Weights of a small image classifier: depths [2, 4, 4].
Rows from block 2 of a small image classifier, named by matrix and row number. Rows with one number belong to one channel. Each number is 500 + 50 x the weight over its row's rms, rounded and kept within 0 to 999. All counts start at 0. Numbers have three digits each.
After each channel's rows are labels from the 100 images, of 14848, where the channel reaches its highest value: "top examples" is what is common among them. Only what is clearly more common there than usual is listed. The data: made-up road signs on poles. In brackets: how many of the 100.
# r30: branch 2 reduce pointwise conv (model.blocks.2.r3.0.weight, 48x128x1x1), inputs 0-127
# b30: branch 2 3x3 conv (model.blocks.2.b3.0.weight, 72x48x3x3, transposed, each kernel summed), outputs 0-71

r30.40:442552465523485465548481446478578465502436486468525446419516359590583501591525468437514439456386513513547534508519563498490582507546441568560489513469448447559520512477548495535490495566518468574512494437466446512511451428572467437451497415501470459519530473519522501525461513485516439470463416439419512431506361607510561526507460547579630480506538489549456482467555573514520437556477
b30.40:398472454437550508541361484448437526470523475488471535581498427544509476531503522440563542452447448496589451509445571552581491590472514480487460537453458523466577523514501440397528476467506572407572504498457531478549
top examples: teal face (26)

r30.34:526529538422570457448524459481537511562478574558399556517554486484482522468473586484552533523503591516489393497546562484567417506466506579435459429456520504533535466533401461487511463513597493504425370404609526524497454553519513500425440624459535538424517431469518448535393500591513481563482456509536511540500376445497506520504501484428547534476499466493489506507413519458540500477526
b30.34:499501583443543435462483549452506533493504520524459523394496505431500577403436510595517493524524537466408528583457412519448589488531576521437412477482471495428531532456484515534548533563499547549581571502481502479608
top examples: triangle sign (49); red rim (36)

r30.46:404438456490504517462455405443488453509479514524462517622466452502460554522531486458494519558456428556537570501486464444445421492497596495488518515537474477468501511504504584389402550406513479585535608551593526537404524475486596511461486431497487510453422529594453523401399450453469495496510476551565467495558483420424573527448549397470545508471478551539522481512487534532471445505498
b30.46:546547553430438439571483518431504418462545488522541539578588428528503512467466577560592557510413483492471487497578594460474414499534580425548437547527438471486545530580498511504492590420472476493518482516437534507495
top examples: square sign (43)

r30.28:476385487530528529455458517432496390479431524457530479498448495451477508541459410433555507529567484438618619478469551486500482465410466464490522443466518465471512491502570507549539576555583377494446521500391460486380499460520528537476522557623477593485513481461448497456456532443537478490417415428487527475480480465446495567420539459493487502502498511587516579488493483534597477533458
b30.28:464457482548502465494495436447639512396549487484506595496441491479488512468490500529430551538505429460482495446640492473483478460479569451468472541580569489415573538525555540441521579402505543529484485523417563499497
top examples: teal face (30); red rim (29)

r30.41:552520478528454504454492533530509536394447518435540434541461464469415384435544503534558499463428492393546463486454543438515566531496516419624516450527518495415425455618553473472512440453495552385512487501509506490530593513408480511478548540476567579535523531493532475537496526486469574395499428449423521575440523459509448540555512522463497442547499497539517585435579473506523583527455
b30.41:468471529482450524521506530522500468530418519404475558459372454563471504612568453548464399520522460472498495412458443524539612568494398385468456419497505454472508542465520469541525530522482448573511533518476535492523
top examples: red rim (45)

r30.0:504517538545481510491478431472560521586443477394398516489432488464451375511519544497408511520422449396537500591500453545507485518513529596578502523549510530531464524515408451491533482488559468494512478531500604476422449514563552498553467557493452488480491412599522381625560453495462473568458426470448523527455476487449504579566525425501594491497535491507528414452534550535485512478553
b30.0:541554527501507436462587479490503559559498462485435504500561521622533579479428493575513547458433503491435485429490415529467400479547507469476558487438432469584509515503470482578519429501540474540536584469518587595575
top examples: white rim (25)

r30.42:499482517616440463523509491574536472527475503466498600547508480502552499444481476489452481506494414589564602517472553468484482531412501425485627434471626516510482538471504576517473554494512471479450582593529478493585469558481527435511515531555525576459588472531614459523477445456468513589529536471412406504439488448516492468436543560412476478540383443568432483531520515524457474494470
b30.42:500440508357494418454465580460520447514486473476457522464493533496558511479417502490536566511448481527467418467517541450560429449476586538472455501543482393483456542580464480591484468505469502420629533417454527504526
top examples: blue rim (54); hexagon sign (43); yellow face (28)

r30.25:531475520505533546463482541421434470507484431502528420575405384430465466527534556520540501519469481502482503419441507424524489501501512412439459432466619495471611591516416502530559564453563478434468461379510467540519436454525461489533499553532610519467508474535443422462534555575436440572399510430471514421509474455533590532444550428569500466545473510526510485489498551489532514466465
b30.25:525500549446455560532383492567605391461463457484478609475565562458503511507513457497506443602491516393467563559532515495479561532483530584430457401481477488455492504448528552480527496467506596433485537445531512507490
top examples: hexagon sign (46); red rim (43); teal face (34)

r30.45:488500502588481525409460560543578478434551467484554571561540431614431468512506561498524501482515453490460520571526495574557500523576588475435523553470518482476495478535535551478387497537468493522438514512469473520621503514463682457485497515424458499552504492547505621492581526490496445460494587552464489491442432529443469371503558435513451524467540510490451445469592519449484435483508
b30.45:496562374421487550499444561525498546479517536496525486538475410465497450361421502493493514485436467538517492536462614473434487536540438401444512492600570498461579545498443452557543568495524527531514530526441440496513
top examples: struck through (37)

r30.43:470426465481492528429510540472479559435486479429534479482465535387374550461519381438496494432460495400499501452414479544486449447479472390483427510575486387384404492459482532542469559543500465427502554488534522552509488470559510511458540539522474552487392499505492475496514514520446434526462382546450498466637547458424459493473545542506539557499511425515525531476528529486536524441569
b30.43:495471529454571497592529485485565542500553505535481549496479372459503406507623505507510436563500538484506592567404488463435446451483486462459481441577400522471576532483436511446518523520540490571414476538494541450549
top examples: orange rim (36); red rim (30); blue face (30)

r30.47:507492480526525468462510534440537556550502504489444432452470350503431456415499511530518532421491480522563627439498468525502455566512500570655569457494470488560478393553474409465414509444493455534450445460486365460411476550515490487458554462438572525522491519448509499512490528478559517502623445537488477481471524497462533535555567606475480560454493473484460592489514506564549502555488
b30.47:496562455480486496409410525545442488512525481539535474432506364533572374584474491497449470496508426547526503489535456538499527479550453480537511512540475422513481422458457461536506541522525484592633483574509417540558
top examples: triangle sign (46); orange rim (34); red rim (34)

r30.2:506497389450487467432512492446565519473467472518557408493522479520419453506495499602621483522417558459523505474431498484580524574420482473450518511483517381479451516382534476491528521487519469513527493452540547499555444467449486591450525450495538460492585474515515465597422443459577491441491559504467542610457450578438541431417467579540519565555430462450438433462491530493519551477437
b30.2:437511496518532591522419539471523531550497531468599468458509441500467459582551493425487436475444565509440534597487476482494355419487531499451465561391450584493535522444553485482539493546568503454572476543486502577505
top examples: square sign (48); red rim (25)

r30.6:531535555547484464452431403442544509387446463520467441538497490526493495600511538362452423459485465528469484569471445547536525574489522446486429564488481586529546491487470490397477533541445461471400537538522454421608418447553577487588519495531446527433523510512562515447497456494401456444468581451452497500401493494440524477544506517487591562593549526517513554507507441519533549472482
b30.6:604529485485453493485376542534499569585496570468492586462470508563479448456472403502478439504411532456487527509487500521564451436567523519503417559507560418448515542534569515515487496504415415466522537463379524535496
top examples: triangle sign (54); red face (41); red rim (28)

r30.21:519478455400505497431516442471455520415585510519626455454539435450465571444535491507608451527503574530542488410514536535509572476504447491519513496509545448457410554466500520553425493544468490493550497487464485496522540574476495498524461447544523474415495656500434440570454455440469426539516500395499502536499537491415498497594528496454532462474539448610510576590484420455538444458431
b30.21:479545498433568525470548564460424505565498537515585465476398482536514500487597489506537469505599506539416421594495501506501467571456467533614469428508584491468496532606484467491486495503452472595426458477473470449430
top examples: square sign (46); triangle sign (44)

r30.44:552426455536471508431533502535534496467561415497464404488464467529512460456504476455462484530515441522506378427462470577507577586555486426444546634476463437417494505425481509434546532548469473398477498420512478509513513440464489528506601486494463516499469424563511529541536454452525509567490479478410530620544559520544460470454517439500481456484436529463451377399544616464474496527514
b30.44:488543570478454465430469410439461447434461468439446413465476432524464540471493534475506532450480486483499427409566556482549438507534538449533471432451350508507526512488497504532498504423435540374573524488566545510547
top examples: yellow rim (29); blue face (27)

r30.32:497498434501519466500437520476557416500543455500401528528498462533497472486521465485510526469522482563512544559587393435463525573435488411559535540317422473578505531491527461470428493504521536454475611498461468422468487531459577526437505548450496442586424514484579513492534555588471526494517474496465525490629426444545511552513518510597545453430418488449532491504486457515486421410502
b30.32:528544530414502485551439619446575448485478481460538526573599491477518568464442458452525503446473493539451530511449465513535504447525491529542512573465455407589438540352428451530454513521473487468507529587496553433523
top examples: teal rim (25)

r30.39:438613544458516441491452437454590464598545405509452491462480526508550493570511579532474412526479518566424520625561485456428484648546464583506524443501486521544499435422510530428548480475583536546439525467521496533479501470500584560431389412452529475415497512529493611533511481428467398542516509433477499556512461506539521517522535505499521488421525527551524470513551477547486529507520
b30.39:523518456495454490477472597478473416544413522560416542489469511502566591647481582501490547470525446475454429525529431521571544493446500430457415467471471525499508476529484466608571521476423465524521532449438451536552
top examples: red rim (40)

r30.16:511488520467473461508516512535452463554512462509510534491575479377475500516493474486478511540512468481428450522554516516459552430559465502595449478466531402492503465536458526420460470543552500503467458502500622546469488597456419528536434482565527432586443502506430522479527589446432598505518462513591484471415437501499615458599438383471556492486490403547493476448486630475511443447434
b30.16:494504609524516491531524544591570482481474566478519419577502576501543479478427551497517431562410391448482600508524505463438560425484419428543510473448501424503585493476541499508425502500481460548517425563481476546448
top examples: triangle sign (61); yellow rim (44)

r30.7:585542469556479478594468487472524458550485409506447419517556475562544464495441420424516479533511471412512485425446421396538512487487469344444440545500514489484554524529485469463508526536572460572587490591491474605488480443465494457483481538449454454467437444610571492490451570585524489583420588438537542575539439458474485568468518461471445497538427483509485491509502502494518518554441
b30.7:517502566475497503409417551492600483512507484466467603507441495482538484435499462426492507506460465405478508468446490498586496497510475495534415565460504494582515557471602610414441581471560485484493569467585536418478
top examples: hexagon sign (58); purple rim (35)

r30.22:448476586522509439567499455498486360535428502515534434522503581510465462511437523503414490418523557432387378502450548486505418508457611502603503506472479511530471453576482554537487481432449518524510467442483585458451476453526509498501515452536509611394495447500495544397621525455448450485481370473510428537499564484498472519505509461559493539511526451529540459548472499506482531500582
b30.22:543453419461483335545437451478441416485445506530473503474529464586482478524531563463522502521461464467509558483485421397444493395521449540573505500527439448547511467448613520507482556489503491572521480519569428467520
top examples: hexagon sign (58); teal rim (48)

r30.5:519552586530491534482455482516510430523483471494519515526452522441449451401428502555500594499530433493491503557499446422444496541479532469447532495438473431507545533436580418479495475459477662483422552477425537491576508536460542546549503510444525496570618476436537559633532565458503596431488509528471445425417420473448516468430548485538551425461432468488478437444523508453510482454459
b30.5:482467601495580479487504479509525545411441485542532486507490591492447589499434481374486437456447475507450505507457571491458539507512417560422498473573498435511552494467596540483518438462569462497616536511483392491524
top examples: triangle sign (51); green rim (33); teal rim (30)

r30.13:478462475426531540502550469454515507514423498433538482603521514523439550469450529527513548483575600541503462558466403576497424585478481420438457418616501384474560548467465562470506479498460487447587477561583487515559407495525514541480527511646420501428470521485495443501500403400526471461527602470540442557494555412533474477479495523512472537504459465485504585498531440501486523529501
b30.13:481548480529590492462538528511432435512498548485461556577502458490401503458600496451517460524471500534513457368467607465374545503483446473527489494590515540412470460469499486576476491554475492505560493447498467506630
top examples: square sign (50); red rim (43)

r30.23:532445444529461459578484500453496513538397499489532519485507464591551421552465482483473454477485536464498498468487578492527516453532445483532457572468470458500599509490421450440542493490599527618522500491472402547483390599585600537518503500511520557518447530577521465459444533421666530557571516443494482503568430510527578480474569474457436402565457453538472499537463523547525456474543
b30.23:431427492442476439493423489446549423517506545477568487508508470457515368420473500521508564556413473537481568486479506630468501445505541477532513512499502480525417444391444492489487502419408541582512571492560503556498
top examples: green rim (45); hexagon sign (43); teal rim (37)

r30.1:518429578438540506460461541483550500522467440471460521462548468431512419445443493507579479456454523489497479463575502493529495523433581542568544442431511516457499490502434427428581450405499555484504541456570572484511503636370503498489531495548589566578571442505422457487416490465496551491559601429444394524409537524581515477441511537480497500544530503480462430410475477499480454467491
b30.1:506460501477639466569495507516544517530468553508478512533525541453416534549520449512499560581545446495541589479533490489520503523467577423405578477519514485550504527463379498574523598559502472484449644438531526509513
top examples: red rim (50); triangle sign (48); orange rim (31)

r30.3:458436444402547462429494553421473447541458472510541530503374462497451519471460428548513445457486607480561456500575459479498452434462481545536468527504439449524483501451542431524557461390504414538480449506536446472426513451507467517516528436486486524482608541417424495483486522424557491538513414394417581534474486548395421525582528447469531490473564561548495594441498454506479550514492
b30.3:494511462562512493467537397347496472571476431487453561451453511482542502462539554535548451502531482486475590450494427498493420534581528462553520470406596594506510484493510496452479515592516431557456479518578448508429
top examples: square sign (56); orange rim (25)

r30.26:479530490551450497519455488439532478517381546484486438487499547537469436485456494446428498507445510492510504565390464480408508496571462420490457527423522515425551513501494547341491497486440507519530504460421482473562530446537529511523453450445522442517397430476548493477649479511531420566441447588564456541463449491459500536620560471586459489487505474541545465540627521524539524479557
b30.26:462494531459516529465456494540507526389431519524476492423548584455492510419392545456470511570481521534535469551451519469433449555432462475513439509478516473528481433365440490490492550424481502597453564450592422459466
top examples: hexagon sign (54); red face (40)

r30.24:513549521587492505414471440540571535479499456498514569442438438527518488489515563520528570548473492508546442586486408562632570413445524536501484537431470483519500527603508516401518525458597498441519591566499524463530443456512562426519528414405539476410519480563389511492497414555582519523478505533561479514449522574468496497470453510398438524451503445510556443495555581483494506547505
b30.24:446468498466441474532548485554534436493555378513497423483530528504496494440458528442457513540538429483452540532529407531539419510457538432464543444515558420503576411532498390582496490542413445456490464530449402551478
top examples: triangle sign (43); red rim (29)